Weights of a small contrastive audio-text model.
Model: log mel input, encoder norm batchnorm, text encoder layers 8, text encoder activation gelu_tanh.
Data: trained on drum patterns on synthesised drum kits, 26041 training examples, 9.8 epochs.
Rows from block 5 of the text encoder, named by matrix and row number. Rows with one number belong to one neuron. Each number is 200 + 30 x the weight over its row's rms, rounded and kept within 0 to 999. All counts start at 0. After the name is the row's rms in percent of the matrix's.
# fc1: MLP up (text_encoder.blocks.5.mlp.fc1.weight, 1536x384), inputs 0-127
# fc2: MLP down (text_encoder.blocks.5.mlp.fc2.weight, 384x1536, transposed), outputs 0-127
fc1.123,101,192,225,195,207,167,147,187,202,200,171,183,188,254,140,177,149,180,221,214,174,211,200,183,168,204,198,210,141,205,161,220,211,176,152,249,162,235,201,153,152,168,178,175,166,197,172,182,187,209,244,176,229,237,229,245,220,217,247,192,237,236,147,184,227,242,177,209,169,160,183,171,174,191,146,259,217,217,166,195,183,200,203,235,225,157,211,253,166,260,177,170,169,175,165,238,229,189,197,175,209,219,222,228,207,161,186,202,215,167,204,157,213,156,184,175,153,226,163,253,187,165,219,221,223,181,175,232,171
fc2.123,095,207,169,238,163,242,210,183,160,203,202,172,233,188,162,193,214,217,168,241,223,164,128,179,182,181,166,185,251,195,243,223,218,267,246,205,231,202,224,197,217,178,198,163,187,267,199,173,210,196,181,236,215,209,165,222,254,155,179,228,175,178,175,226,190,209,287,210,233,190,163,252,226,203,213,201,243,210,242,256,237,246,185,242,177,234,174,224,153,186,140,195,244,202,213,174,198,218,222,172,208,199,207,196,189,238,213,233,195,180,180,161,203,185,200,214,195,210,196,192,197,224,196,168,195,173,156,189,203
fc1.124,099,205,213,208,199,236,145,174,179,177,215,195,205,183,215,181,199,165,209,221,240,229,187,235,230,240,209,167,158,218,186,139,191,160,228,239,201,184,162,165,200,203,230,154,236,249,206,214,263,206,204,236,207,149,205,193,159,212,220,212,229,277,232,204,218,239,220,227,235,216,169,172,152,154,253,204,219,221,206,176,209,179,214,151,155,150,191,173,215,188,215,210,184,210,174,173,232,209,166,158,228,171,187,218,208,128,171,215,173,198,141,201,188,186,198,213,177,174,174,192,207,190,246,219,219,183,209,247,221
fc2.124,097,219,189,173,189,207,186,177,191,226,184,215,169,199,217,238,190,187,263,234,185,191,205,138,194,230,212,210,178,203,241,217,175,224,269,212,257,245,210,173,217,257,178,178,212,227,186,226,208,222,228,247,192,236,224,194,227,210,186,234,242,221,189,219,129,212,248,190,212,188,217,171,188,208,242,254,251,193,188,156,243,230,188,216,208,212,220,220,134,185,235,196,246,232,210,244,128,166,174,208,213,162,255,156,193,205,210,222,149,155,207,160,235,230,219,214,205,205,234,222,165,263,237,175,249,211,165,186,145
fc1.125,096,203,172,180,215,157,190,167,150,214,233,209,220,218,188,214,241,156,199,219,216,177,249,238,227,222,173,255,194,204,158,220,150,200,228,170,148,229,221,224,174,218,187,228,195,217,147,234,176,181,195,137,199,221,206,239,215,244,170,204,215,215,216,257,214,162,165,218,218,190,242,208,250,171,199,249,233,191,254,177,216,197,195,179,182,202,230,255,240,163,190,162,166,223,197,191,229,199,205,207,179,138,174,211,212,175,156,160,188,160,193,185,204,182,148,191,206,150,234,157,175,174,163,186,140,159,209,166,205
fc2.125,099,177,149,203,137,230,187,152,233,185,169,198,161,173,174,215,171,215,191,237,262,168,191,184,197,189,181,205,209,235,176,279,231,212,213,259,185,185,219,232,227,204,195,162,206,205,172,196,218,203,231,188,165,225,235,203,233,209,197,220,181,158,206,217,187,221,231,147,212,206,203,216,166,270,234,149,232,230,152,239,224,188,157,214,263,202,212,181,162,174,171,216,236,224,200,165,200,183,199,225,196,234,229,136,233,209,157,170,146,148,218,166,223,154,174,162,164,223,212,240,156,202,227,207,218,226,224,183,161
fc1.126,100,235,157,186,237,234,208,205,187,177,205,250,182,183,184,257,160,198,221,186,191,188,206,167,168,176,224,182,184,210,179,169,153,201,207,186,227,152,159,204,223,199,206,235,236,174,222,180,173,217,195,260,241,180,225,206,236,236,168,201,220,167,223,185,259,230,214,200,245,206,241,241,218,154,182,178,176,160,217,267,207,148,202,191,208,148,246,208,159,166,177,164,222,209,260,185,188,198,214,132,225,155,224,166,153,233,182,154,187,233,170,157,226,189,122,169,204,214,155,182,190,173,217,169,207,177,184,160,224
fc2.126,100,188,202,186,178,204,144,234,188,188,213,206,178,226,170,156,206,156,209,156,241,157,166,217,268,202,218,168,152,213,156,208,199,181,231,258,170,232,263,234,179,214,214,180,208,203,206,221,204,166,161,189,247,250,248,227,223,234,182,212,190,205,208,198,156,237,173,194,190,232,187,194,197,243,194,251,222,165,175,150,239,205,175,230,215,192,213,211,201,171,173,218,177,200,189,200,265,174,173,198,163,238,202,133,187,167,179,249,170,185,251,230,193,203,199,202,274,182,147,219,184,197,259,156,262,145,188,219,200
fc1.127,101,201,192,187,183,169,182,210,210,173,239,196,183,229,158,149,210,230,213,209,171,240,193,165,216,206,202,228,246,173,181,141,245,235,193,224,239,195,183,248,171,233,160,176,193,246,184,236,232,225,223,212,210,209,197,230,151,180,171,226,220,203,158,146,181,162,166,190,169,183,208,221,189,193,168,180,201,156,213,179,174,209,168,219,212,231,217,170,234,188,162,222,205,227,168,231,185,214,161,231,172,196,233,170,187,228,229,163,230,202,195,200,244,149,239,242,155,152,191,229,251,196,221,204,150,251,174,206,224
fc2.127,099,187,174,171,196,202,189,177,232,193,161,204,190,235,215,232,232,239,277,214,176,169,263,220,233,190,209,178,183,175,144,261,159,233,255,174,201,227,184,187,209,216,214,196,196,188,198,152,167,151,189,226,159,152,165,204,251,213,234,167,159,181,209,229,172,203,223,228,182,160,189,175,246,197,170,198,233,214,150,178,235,244,190,247,204,215,237,235,149,246,246,177,180,206,179,179,235,210,173,214,181,174,148,171,191,295,241,247,126,199,256,227,224,210,186,204,273,222,154,200,169,157,223,182,211,207,179,107,219
fc1.128,098,229,188,192,258,176,205,231,186,171,198,185,217,273,175,214,184,190,256,182,234,209,192,223,196,219,211,221,164,156,158,244,181,198,258,208,188,209,159,218,185,270,183,195,243,195,200,183,184,259,167,195,215,171,187,252,237,246,183,192,219,201,191,224,207,210,198,204,196,228,221,189,166,185,189,178,167,266,235,204,178,222,218,185,171,268,173,177,166,148,232,177,230,184,211,156,175,168,158,204,172,158,249,179,230,151,180,214,183,219,196,235,235,224,227,229,179,198,189,170,149,181,214,194,214,217,181,185,221
fc2.128,099,176,210,150,205,197,197,177,150,170,223,159,156,187,224,199,184,231,174,195,177,223,192,157,209,205,151,213,217,213,180,272,207,231,217,246,219,214,202,163,210,167,198,233,204,275,183,200,230,169,208,169,225,220,157,245,200,243,198,266,263,175,234,221,214,171,228,220,183,162,201,206,252,179,205,154,190,173,171,219,210,197,146,174,224,177,217,202,231,176,179,254,208,171,247,209,209,241,153,187,214,187,225,171,199,236,205,211,114,222,202,189,199,147,239,212,206,247,203,204,169,219,280,190,233,215,206,201,189
fc1.129,099,200,217,206,186,239,207,204,180,192,272,238,202,172,169,203,168,217,181,189,217,197,173,230,229,148,231,201,238,151,215,157,182,260,157,203,223,219,228,168,146,202,253,230,220,266,215,225,224,142,262,219,195,254,171,185,156,142,217,204,195,238,177,241,206,230,186,215,180,217,187,240,197,236,142,203,273,220,197,200,213,156,145,222,221,228,140,197,212,175,156,222,196,214,228,172,171,209,162,227,188,179,177,206,183,245,198,207,221,242,219,174,176,166,258,245,180,217,154,213,192,194,186,194,192,170,182,240,168
fc2.129,102,237,181,209,209,226,234,197,162,214,206,185,162,147,215,169,221,170,226,231,183,167,220,169,189,232,164,178,167,242,169,248,206,190,220,174,215,217,183,201,238,178,181,159,243,220,165,147,217,237,201,236,165,189,193,239,237,206,252,266,225,202,172,216,193,137,213,194,244,171,227,241,213,164,252,209,219,221,209,151,205,260,192,205,212,202,231,245,181,207,155,183,198,231,215,240,189,152,186,182,174,226,249,162,155,236,200,183,131,166,216,151,240,184,198,213,218,204,186,200,172,241,234,179,257,242,169,178,120
fc1.130,104,174,177,222,199,145,239,247,209,219,204,207,158,194,179,217,192,207,207,202,239,236,185,188,203,162,209,234,200,186,219,222,158,183,173,217,245,204,182,255,210,240,152,222,188,161,244,165,191,194,189,266,204,175,158,227,228,248,209,189,145,202,211,235,233,222,196,209,136,172,206,170,158,179,146,190,217,221,189,155,211,225,152,234,210,190,237,237,208,227,209,234,227,209,181,169,183,183,254,190,269,170,233,167,172,207,178,207,244,250,236,218,161,231,215,226,250,251,155,185,188,211,252,249,186,204,229,143,183
fc2.130,100,198,246,186,173,173,183,199,175,166,201,208,207,198,239,216,235,196,218,229,219,190,196,158,165,186,232,253,246,240,243,228,146,180,182,153,213,214,187,225,223,194,201,200,200,295,197,136,187,212,138,202,181,196,195,208,203,197,219,177,214,170,239,214,169,177,261,148,195,169,183,202,233,169,258,240,177,197,178,221,244,279,190,221,175,237,197,211,177,205,217,220,201,146,203,269,206,218,207,196,212,157,198,178,249,177,219,188,190,219,215,170,215,189,250,215,162,224,227,169,179,188,211,164,221,196,151,216,196
fc1.131,101,206,196,231,192,260,220,154,147,237,161,195,234,169,210,183,206,159,227,191,160,174,198,164,187,233,206,170,169,191,219,249,197,229,169,182,172,213,182,204,202,153,185,233,206,196,214,210,160,167,183,213,180,224,219,237,218,144,181,213,162,167,206,191,223,217,258,236,238,209,210,162,237,192,188,175,216,198,205,244,204,209,178,208,166,156,199,206,210,179,166,181,145,193,168,181,238,219,214,260,191,220,253,162,232,169,230,239,218,196,224,172,206,211,175,169,210,232,194,225,225,199,205,206,164,236,233,192,250
fc2.131,099,238,148,197,188,163,185,231,184,236,239,172,178,197,163,229,179,222,264,240,176,205,193,189,214,187,159,166,164,196,235,231,181,151,164,196,240,174,280,167,212,188,217,161,228,276,247,220,171,173,223,228,213,185,167,232,199,179,173,247,164,176,144,232,202,192,218,207,226,202,161,196,192,223,176,226,230,231,165,173,224,240,168,180,180,206,247,199,182,202,230,173,245,219,191,248,188,247,165,207,259,198,178,236,219,236,202,186,172,169,227,165,199,180,213,248,161,215,242,216,170,240,241,159,246,186,125,205,175
fc1.132,101,186,209,216,176,202,141,194,227,209,208,180,188,225,158,151,148,222,136,148,189,186,182,156,208,197,175,172,221,172,232,206,201,171,147,250,173,186,186,223,138,174,178,133,230,196,229,147,227,198,209,210,193,214,213,273,111,258,177,180,183,213,198,184,176,243,201,204,156,240,178,230,212,244,170,166,188,200,163,208,192,246,185,214,237,244,190,207,236,167,243,186,261,215,252,224,175,200,220,187,219,197,185,191,204,216,139,159,206,236,194,170,183,197,246,191,136,261,209,253,223,238,209,195,162,197,250,243,179
fc2.132,107,247,179,228,199,237,198,143,184,186,163,190,169,179,181,257,181,175,219,249,208,223,186,196,229,209,173,249,156,230,175,204,213,242,254,190,209,175,267,238,243,228,167,178,193,225,145,209,169,220,214,179,214,164,207,217,189,173,209,212,213,202,222,261,189,194,196,159,223,208,230,183,233,206,185,216,215,204,216,228,215,208,155,206,201,216,217,244,233,200,226,247,171,182,154,236,211,241,169,224,234,232,219,179,214,241,214,202,113,209,219,150,208,170,191,254,184,214,138,208,150,197,257,160,260,209,188,176,160
fc1.133,100,269,198,232,220,146,221,176,189,171,216,132,166,235,200,228,251,240,239,222,151,149,237,207,243,219,170,178,229,217,181,213,162,204,237,261,240,217,196,232,185,220,189,198,146,213,196,183,156,210,168,204,183,134,142,175,203,205,201,250,214,179,193,207,186,166,239,192,188,185,219,259,174,198,219,231,218,216,206,196,202,181,250,241,184,226,169,159,208,255,187,190,212,215,147,239,235,235,183,237,196,200,148,191,180,202,172,233,207,195,223,178,153,255,246,205,203,198,182,195,174,241,228,173,241,199,181,229,221
fc2.133,098,169,147,218,206,211,210,238,131,181,205,227,160,170,253,199,178,230,217,234,194,184,229,201,243,198,219,175,204,222,234,160,229,194,158,160,171,186,246,186,184,174,190,195,195,186,183,176,202,213,249,158,216,212,242,160,189,225,187,172,205,199,210,189,203,200,226,200,148,175,206,187,247,200,241,220,237,237,141,205,170,253,187,194,191,189,159,223,238,237,230,174,210,195,231,206,162,228,179,183,169,237,211,224,224,193,229,173,143,161,175,150,218,189,243,201,169,235,147,179,186,160,232,218,244,259,229,224,145
fc1.134,101,198,176,197,223,210,187,168,165,212,184,187,235,188,206,192,196,176,148,217,190,225,221,247,239,170,190,217,227,242,183,226,191,233,217,198,176,160,244,177,147,187,152,152,145,224,183,156,189,164,227,212,194,246,199,208,256,206,194,237,234,223,212,165,242,206,231,276,178,163,247,160,222,167,230,173,227,195,169,213,192,198,164,160,233,232,170,221,147,229,237,266,194,232,219,213,243,210,182,147,214,202,177,153,218,258,220,182,214,198,222,180,170,236,173,215,210,181,178,159,195,160,199,169,155,226,146,155,232
fc2.134,099,207,219,238,191,190,185,157,198,149,191,169,145,130,155,218,219,189,250,179,198,215,229,155,161,182,194,226,179,187,174,230,145,202,181,221,183,226,186,234,222,187,185,173,172,235,161,220,223,180,176,206,209,173,220,243,186,168,235,225,194,198,206,157,209,198,261,221,248,215,135,165,216,235,201,240,254,176,217,178,233,225,144,222,274,207,201,272,237,163,177,213,236,201,164,203,191,207,202,165,209,159,184,141,187,160,183,199,170,179,262,188,203,249,197,185,239,230,171,258,161,208,234,201,271,201,169,154,203
fc1.135,099,246,264,175,191,228,206,238,202,170,210,191,267,204,207,191,184,223,153,225,214,192,171,223,176,216,181,175,234,219,148,207,235,174,172,216,262,184,166,285,164,198,238,218,203,161,227,238,161,262,179,162,155,210,214,234,195,245,252,151,167,229,147,146,208,168,224,182,180,138,174,206,155,189,204,174,237,162,214,171,239,210,158,222,215,233,201,214,182,161,249,188,173,237,228,219,227,151,205,170,193,170,210,207,223,162,198,195,203,254,252,174,198,213,201,236,194,195,173,151,222,233,228,240,232,212,177,160,191
fc2.135,103,189,176,248,157,165,169,139,186,211,221,186,195,229,208,201,220,194,198,239,275,194,225,156,216,192,140,242,175,170,187,216,188,204,248,233,165,179,271,191,216,190,157,167,141,266,192,151,202,146,172,186,211,207,200,204,232,245,213,250,196,186,196,217,177,205,206,153,237,212,252,217,232,262,217,168,245,218,144,263,247,165,169,209,162,227,181,197,216,158,143,191,253,233,200,270,197,256,186,208,236,185,169,226,231,201,228,151,155,181,203,200,219,169,212,210,197,248,167,220,172,210,246,177,255,226,204,161,141
fc1.136,095,214,214,179,190,242,185,191,145,153,199,157,230,169,195,190,181,204,203,213,204,186,252,208,205,232,209,155,167,171,213,184,185,219,260,188,221,191,227,201,224,221,203,136,150,179,211,161,231,207,194,205,178,239,237,244,244,155,216,210,219,197,174,233,164,167,201,182,185,217,238,210,159,165,240,251,220,207,168,197,185,175,167,221,187,186,136,186,198,163,245,200,218,167,188,241,215,199,214,130,188,180,145,158,219,209,219,172,226,168,213,239,175,162,156,205,224,169,184,162,172,219,164,179,190,203,222,241,173
fc2.136,092,187,146,198,217,209,219,222,184,161,211,203,194,188,223,185,217,166,180,179,237,184,183,141,250,193,168,173,221,174,196,216,222,228,158,215,192,162,236,212,191,201,187,241,181,194,157,201,187,204,182,207,233,182,226,201,205,199,198,187,212,203,191,207,168,159,154,180,199,179,219,182,184,269,193,152,180,254,163,236,224,254,193,194,247,186,161,238,238,203,242,209,244,157,176,206,219,137,175,185,159,210,179,193,187,164,217,154,128,195,250,152,218,217,209,182,159,203,223,177,187,139,231,169,246,207,240,230,215
fc1.137,100,201,163,172,183,199,243,140,224,221,158,227,174,237,163,171,202,225,162,160,235,210,161,208,160,183,190,190,198,206,235,254,137,168,186,243,204,183,190,244,213,212,221,264,190,229,229,210,239,220,249,186,238,210,196,232,168,140,162,186,209,199,168,159,197,217,223,211,147,187,212,255,159,211,147,178,207,159,217,185,185,179,161,184,183,245,234,143,242,235,238,227,197,230,163,191,222,191,172,218,234,242,238,183,218,143,226,176,224,165,171,251,219,239,216,233,227,217,166,218,175,247,222,197,197,195,196,167,146
fc2.137,096,244,200,246,158,193,155,169,179,161,188,166,213,196,239,252,219,214,207,274,214,184,228,170,198,210,182,188,208,233,190,233,225,198,186,165,183,231,194,209,216,215,140,231,187,230,180,183,170,184,168,211,152,204,152,157,177,202,225,235,211,223,206,197,220,206,210,235,198,190,186,149,197,189,199,200,209,225,143,198,222,243,136,203,182,173,225,260,213,208,211,161,230,223,171,278,175,216,197,250,245,210,162,161,198,224,174,238,114,219,248,188,239,234,233,218,209,226,178,175,186,215,225,194,244,250,198,183,139
fc1.138,099,191,166,182,211,207,240,260,235,244,212,159,169,174,229,223,142,224,197,218,193,242,216,174,247,279,203,212,185,254,241,217,172,253,211,232,203,252,224,191,218,202,205,218,203,189,177,211,210,214,203,212,196,172,148,228,183,194,203,204,250,196,130,218,190,212,176,207,202,180,185,188,190,170,169,204,184,224,201,216,161,221,230,213,164,213,243,201,172,183,212,189,234,221,155,207,207,185,205,166,217,231,244,228,192,245,201,166,186,230,172,171,239,223,198,221,210,248,166,220,219,148,249,177,240,175,214,240,127
fc2.138,103,216,228,154,186,177,173,131,174,142,169,225,174,179,187,185,186,179,276,273,247,123,181,150,209,156,160,201,257,141,155,166,212,187,226,258,230,141,199,181,184,178,192,146,218,210,176,201,200,216,232,185,214,227,190,201,218,165,170,228,228,225,172,235,160,144,243,194,236,204,183,222,289,230,246,195,208,219,191,187,207,171,184,165,227,212,233,238,182,179,201,216,197,243,161,251,188,195,202,212,164,213,215,224,234,202,181,225,182,221,225,201,228,167,209,215,264,232,196,222,165,200,235,209,186,186,178,151,180
fc1.139,098,187,203,237,163,193,210,169,187,200,201,163,199,185,249,254,220,231,195,160,179,196,229,247,189,162,196,194,219,196,227,146,211,151,194,192,185,199,199,218,175,199,193,158,204,170,242,254,136,230,138,174,269,163,167,159,214,159,159,243,184,150,220,188,245,205,223,182,247,242,195,253,229,239,212,154,161,183,221,199,239,155,172,260,167,225,246,166,200,213,189,177,214,199,224,255,194,258,211,201,167,242,189,204,195,245,229,227,184,224,173,148,172,222,150,185,235,176,177,181,198,207,204,155,169,210,162,162,171
fc2.139,100,232,185,209,135,193,195,147,171,134,202,229,222,212,206,246,166,211,245,252,208,169,214,161,213,164,218,195,205,204,168,210,149,232,199,198,198,235,205,208,248,213,142,209,270,289,194,187,220,201,217,208,210,232,205,240,230,169,190,221,189,227,219,193,225,206,233,209,198,141,223,192,204,190,233,197,267,220,129,194,194,220,199,197,213,196,182,198,223,217,218,198,205,180,171,199,218,179,227,171,228,238,167,219,204,155,201,179,125,194,194,193,173,185,260,218,235,265,210,166,226,195,222,178,233,228,145,200,203
fc1.140,099,173,246,173,240,180,198,157,218,195,217,220,219,194,181,219,190,205,257,202,162,165,198,272,215,224,158,141,242,240,167,197,143,213,230,210,215,210,199,164,214,213,246,203,211,221,203,168,234,247,219,213,194,153,216,199,232,256,208,185,176,191,213,172,223,188,228,185,142,220,209,141,151,245,149,199,167,241,148,167,237,221,182,250,234,162,204,141,200,203,151,258,171,184,177,219,169,149,207,235,162,237,167,181,195,232,236,189,231,181,229,211,237,199,179,187,251,204,217,218,234,197,174,182,225,257,213,211,165
fc2.140,108,257,217,249,205,176,232,145,163,136,165,233,174,183,212,178,151,222,237,204,229,206,197,137,232,223,173,220,199,204,233,218,211,227,254,199,255,212,263,202,198,232,200,221,235,216,172,194,219,204,205,223,161,241,217,196,181,184,211,190,178,166,162,219,147,189,260,172,205,219,194,234,216,215,172,176,227,185,192,223,198,250,153,197,152,219,148,283,173,202,199,153,172,248,165,200,185,252,226,203,207,212,168,218,173,264,208,210,152,208,202,175,170,194,239,267,194,209,213,226,218,183,230,197,187,255,161,195,154
fc1.141,101,275,186,183,183,238,154,216,236,135,199,186,167,180,166,215,171,184,223,216,240,203,176,226,263,141,202,224,222,166,203,242,270,175,197,159,249,197,170,216,221,243,224,157,199,212,164,200,225,174,212,223,164,232,180,249,258,190,157,205,202,225,243,242,214,162,238,190,180,269,176,212,162,208,256,169,261,195,197,252,202,173,168,242,238,160,203,249,198,236,253,199,225,194,241,198,194,216,179,180,213,263,203,256,194,175,212,173,214,208,179,199,202,218,206,190,193,181,213,249,146,224,178,166,174,156,187,190,223
fc2.141,095,175,167,136,168,188,200,176,214,222,209,189,199,213,241,159,203,160,182,219,244,181,187,142,242,174,133,250,155,218,160,217,202,188,271,239,237,205,257,237,176,164,164,156,151,237,226,199,191,205,233,249,165,248,185,201,196,176,202,259,199,175,207,214,162,174,229,234,210,197,188,225,229,208,234,178,225,234,189,162,157,232,200,201,237,229,187,154,196,167,192,204,181,219,226,188,228,205,200,174,220,177,226,158,196,183,231,197,202,154,225,248,186,193,250,214,170,193,192,157,249,140,185,218,253,214,160,197,210
fc1.142,108,180,208,143,159,195,214,168,158,204,164,219,246,236,176,263,189,184,232,206,121,253,210,227,180,239,132,175,148,224,152,165,201,166,221,165,165,278,171,193,202,222,190,167,174,209,246,214,208,177,224,146,185,189,147,187,179,227,183,244,213,183,199,223,161,216,158,223,176,152,211,202,208,242,207,213,211,233,219,192,166,227,195,239,195,214,185,155,193,163,198,215,162,232,170,153,178,163,194,177,217,210,267,190,214,192,170,203,177,160,174,199,196,224,168,169,172,244,173,230,225,195,250,225,168,201,239,230,201
fc2.142,107,234,218,213,190,203,177,182,206,188,209,208,160,188,194,183,228,238,219,233,271,244,153,198,199,165,210,209,222,167,190,292,231,184,278,233,228,214,212,215,219,194,155,222,238,291,190,179,201,183,193,218,164,211,181,177,212,207,205,235,245,162,221,240,229,188,284,140,209,224,149,241,232,194,179,165,210,181,214,241,222,171,172,228,207,209,228,246,164,173,166,204,215,197,174,189,232,199,189,235,215,222,155,178,202,216,220,181,141,198,165,191,196,182,226,218,173,215,176,175,158,174,198,179,274,243,137,133,142
fc1.143,101,209,191,213,210,201,197,241,235,194,220,156,179,170,215,151,230,165,241,251,212,188,208,216,221,198,175,190,201,150,198,200,131,176,251,177,166,149,183,228,167,208,238,195,204,173,176,239,195,186,218,233,184,211,185,197,275,174,176,143,164,197,222,155,230,226,218,172,233,167,167,229,215,207,205,186,159,207,255,217,172,174,205,182,217,191,187,204,163,187,217,226,147,223,248,172,218,222,223,257,198,225,185,198,235,139,221,230,125,165,229,229,166,200,240,225,226,171,248,156,181,256,164,156,213,174,191,153,232
fc2.143,095,192,198,204,145,233,180,132,237,224,202,177,139,229,220,201,156,192,181,243,245,197,193,178,209,199,174,191,194,235,178,212,190,208,241,197,194,149,281,215,178,138,198,248,183,256,161,152,193,223,198,254,199,204,233,176,212,151,229,233,228,197,136,193,189,189,207,178,211,176,181,250,189,166,178,175,244,202,200,174,211,240,186,173,164,219,235,246,179,168,161,213,171,191,224,241,201,210,212,164,195,150,201,187,214,195,206,174,192,188,254,185,209,218,267,238,192,224,236,210,178,228,188,121,272,197,176,161,147
fc1.144,101,172,201,203,216,213,161,216,250,242,188,164,193,224,179,226,184,216,184,163,188,200,194,184,212,186,197,220,152,189,199,241,174,208,240,146,158,212,230,148,209,238,212,183,223,190,238,220,238,215,199,229,154,156,235,177,218,223,174,187,172,225,182,221,156,198,247,183,237,227,151,204,254,195,166,175,175,195,220,233,220,191,190,187,228,234,203,259,167,153,215,219,183,156,176,195,221,180,221,204,259,250,223,256,162,198,229,190,213,191,250,182,186,167,169,248,178,137,202,234,203,212,207,228,184,215,193,184,190
fc2.144,099,257,173,173,185,212,225,164,180,119,158,189,186,229,227,176,170,211,164,216,257,199,169,196,221,154,235,198,191,188,145,207,246,210,196,182,265,227,179,199,183,158,190,220,196,234,226,224,185,232,214,232,191,136,226,161,185,199,169,251,165,182,218,230,189,240,272,218,237,170,197,180,163,216,258,119,229,183,194,233,255,203,235,235,204,232,171,209,187,217,218,194,193,235,243,193,194,207,172,167,228,186,201,196,156,240,157,157,216,222,162,233,192,165,175,185,209,279,188,251,172,201,215,246,215,245,163,162,221
fc1.145,105,201,188,171,192,191,242,170,234,230,199,209,212,176,209,145,163,171,223,217,210,145,205,202,191,171,254,187,235,163,161,190,237,264,229,159,205,191,241,183,162,194,184,156,241,219,144,246,206,217,245,197,220,213,201,258,169,192,196,180,163,211,229,174,191,193,191,174,151,219,157,196,180,172,210,152,223,162,176,194,255,232,204,160,206,220,254,194,219,199,173,177,243,205,245,229,227,214,178,220,190,179,211,185,179,264,185,211,253,226,165,202,215,246,181,197,184,167,202,191,195,171,148,202,209,199,199,226,165
fc2.145,102,199,179,228,222,203,134,184,160,195,176,176,144,150,211,230,246,220,194,251,250,199,217,182,232,194,137,214,170,236,206,196,175,164,205,248,206,154,273,225,256,158,223,195,164,228,216,183,198,174,193,240,158,171,158,211,158,188,180,264,206,168,147,241,165,155,176,177,176,221,175,190,181,183,184,222,183,234,175,220,223,225,182,213,203,190,178,200,246,232,206,165,174,182,212,246,233,159,227,202,272,195,195,215,163,218,242,219,152,210,244,148,192,245,188,213,227,229,201,258,179,183,225,171,235,205,153,156,186
fc1.146,099,201,210,235,173,173,197,154,224,237,179,167,206,227,176,156,209,242,112,190,192,268,178,230,147,191,201,187,234,253,204,205,230,176,193,193,230,201,231,228,213,221,231,231,157,175,172,224,197,204,197,191,213,176,209,170,166,184,182,208,170,223,212,195,243,187,183,165,155,172,201,233,203,222,176,154,164,214,153,248,194,233,221,180,237,202,249,200,220,238,204,146,263,178,188,226,210,208,226,199,223,172,221,205,176,200,202,194,228,197,205,203,220,211,209,227,196,148,212,227,247,233,218,223,198,224,152,150,238
fc2.146,104,266,171,201,199,182,229,181,143,208,214,190,162,219,211,247,202,228,202,194,152,214,160,173,226,217,202,169,201,230,204,238,153,203,186,197,154,230,213,226,190,174,194,227,196,222,143,259,215,182,189,174,161,230,206,213,156,195,226,261,164,216,180,212,199,215,198,209,184,162,152,158,190,152,180,191,227,171,168,137,192,259,217,240,247,191,241,257,236,236,221,251,222,197,183,235,191,200,191,210,220,195,187,188,253,196,255,169,139,244,200,194,242,195,183,195,160,167,204,204,191,185,247,226,223,240,186,136,156
fc1.147,097,135,178,222,191,190,237,173,209,176,151,194,186,229,217,172,254,225,214,173,224,189,173,149,155,211,190,178,166,133,174,221,191,186,242,163,208,193,229,185,241,141,233,264,182,242,168,152,189,217,260,208,224,210,245,257,179,152,144,178,241,228,182,138,201,209,171,161,114,172,197,208,226,171,180,234,221,180,218,251,192,251,162,198,185,211,198,164,173,210,208,191,164,250,202,228,228,182,208,210,169,169,182,205,234,160,224,244,194,152,222,202,176,152,187,206,220,196,133,158,222,247,211,205,151,182,216,215,267
fc2.147,098,219,188,202,172,234,195,241,162,188,217,155,142,166,153,207,179,212,164,259,225,237,245,217,250,255,197,224,153,221,221,230,129,197,215,198,217,222,224,184,236,210,150,189,224,231,200,171,176,176,243,192,155,245,236,193,194,152,227,264,194,196,165,239,182,240,228,225,196,222,181,198,196,234,167,253,190,162,199,193,204,190,174,225,213,215,200,224,179,203,180,195,214,194,235,218,174,171,173,190,212,214,183,223,246,207,255,185,132,178,172,157,209,200,203,190,205,157,141,244,134,222,180,235,261,167,170,192,213
fc1.148,098,170,208,226,190,203,194,183,173,223,162,150,187,218,248,226,184,146,218,144,229,177,178,247,190,278,147,192,217,217,208,172,219,219,196,275,210,157,167,210,200,273,164,213,259,147,212,240,150,200,183,213,207,201,263,185,169,167,176,176,165,214,234,150,225,177,156,227,178,223,182,182,175,201,189,160,240,218,166,194,213,200,181,198,163,196,179,201,257,235,182,237,198,235,195,138,226,249,228,181,256,246,222,194,182,212,202,191,182,240,194,196,230,232,195,177,175,208,224,216,184,199,226,211,239,195,254,193,221
fc2.148,108,238,167,191,157,151,235,169,171,176,159,192,158,164,236,200,256,205,195,227,222,224,173,164,277,160,212,173,144,175,183,241,158,232,210,209,210,204,257,179,233,221,223,235,160,260,157,153,187,167,203,197,163,197,199,179,250,226,173,217,226,210,205,223,195,227,230,203,231,224,205,214,261,246,247,174,167,258,160,199,186,221,133,249,184,175,206,218,162,169,203,230,179,165,212,253,217,175,189,224,154,164,153,160,205,206,215,200,174,176,217,205,227,164,220,267,226,273,208,212,151,209,266,198,203,223,125,197,178
fc1.149,096,198,170,228,180,209,238,212,225,189,170,180,192,133,243,176,174,212,265,190,159,218,163,210,237,213,192,185,237,211,250,185,199,225,183,227,223,231,251,213,186,250,232,164,242,167,225,198,234,189,227,163,198,244,134,217,153,205,187,201,204,253,196,163,138,164,190,160,226,148,174,195,228,195,219,202,180,228,259,173,197,278,189,178,166,182,275,168,229,168,168,197,190,215,187,185,173,198,168,185,169,237,208,229,173,232,192,166,181,244,202,219,213,184,202,167,191,276,199,149,220,222,175,190,211,238,234,214,175
fc2.149,106,239,155,202,138,208,211,186,195,172,210,179,139,241,218,213,213,249,163,191,216,213,209,185,206,176,200,231,227,217,201,241,122,153,217,200,233,230,212,172,170,206,222,251,145,224,214,215,166,174,182,167,187,230,186,198,221,216,202,254,198,166,199,213,199,229,200,239,195,174,198,247,253,190,177,179,213,173,196,224,183,232,133,224,214,190,194,291,170,230,218,207,246,195,180,223,175,205,248,227,229,151,169,171,242,178,218,228,143,171,174,182,251,170,207,238,202,215,190,241,180,157,222,200,203,193,149,143,202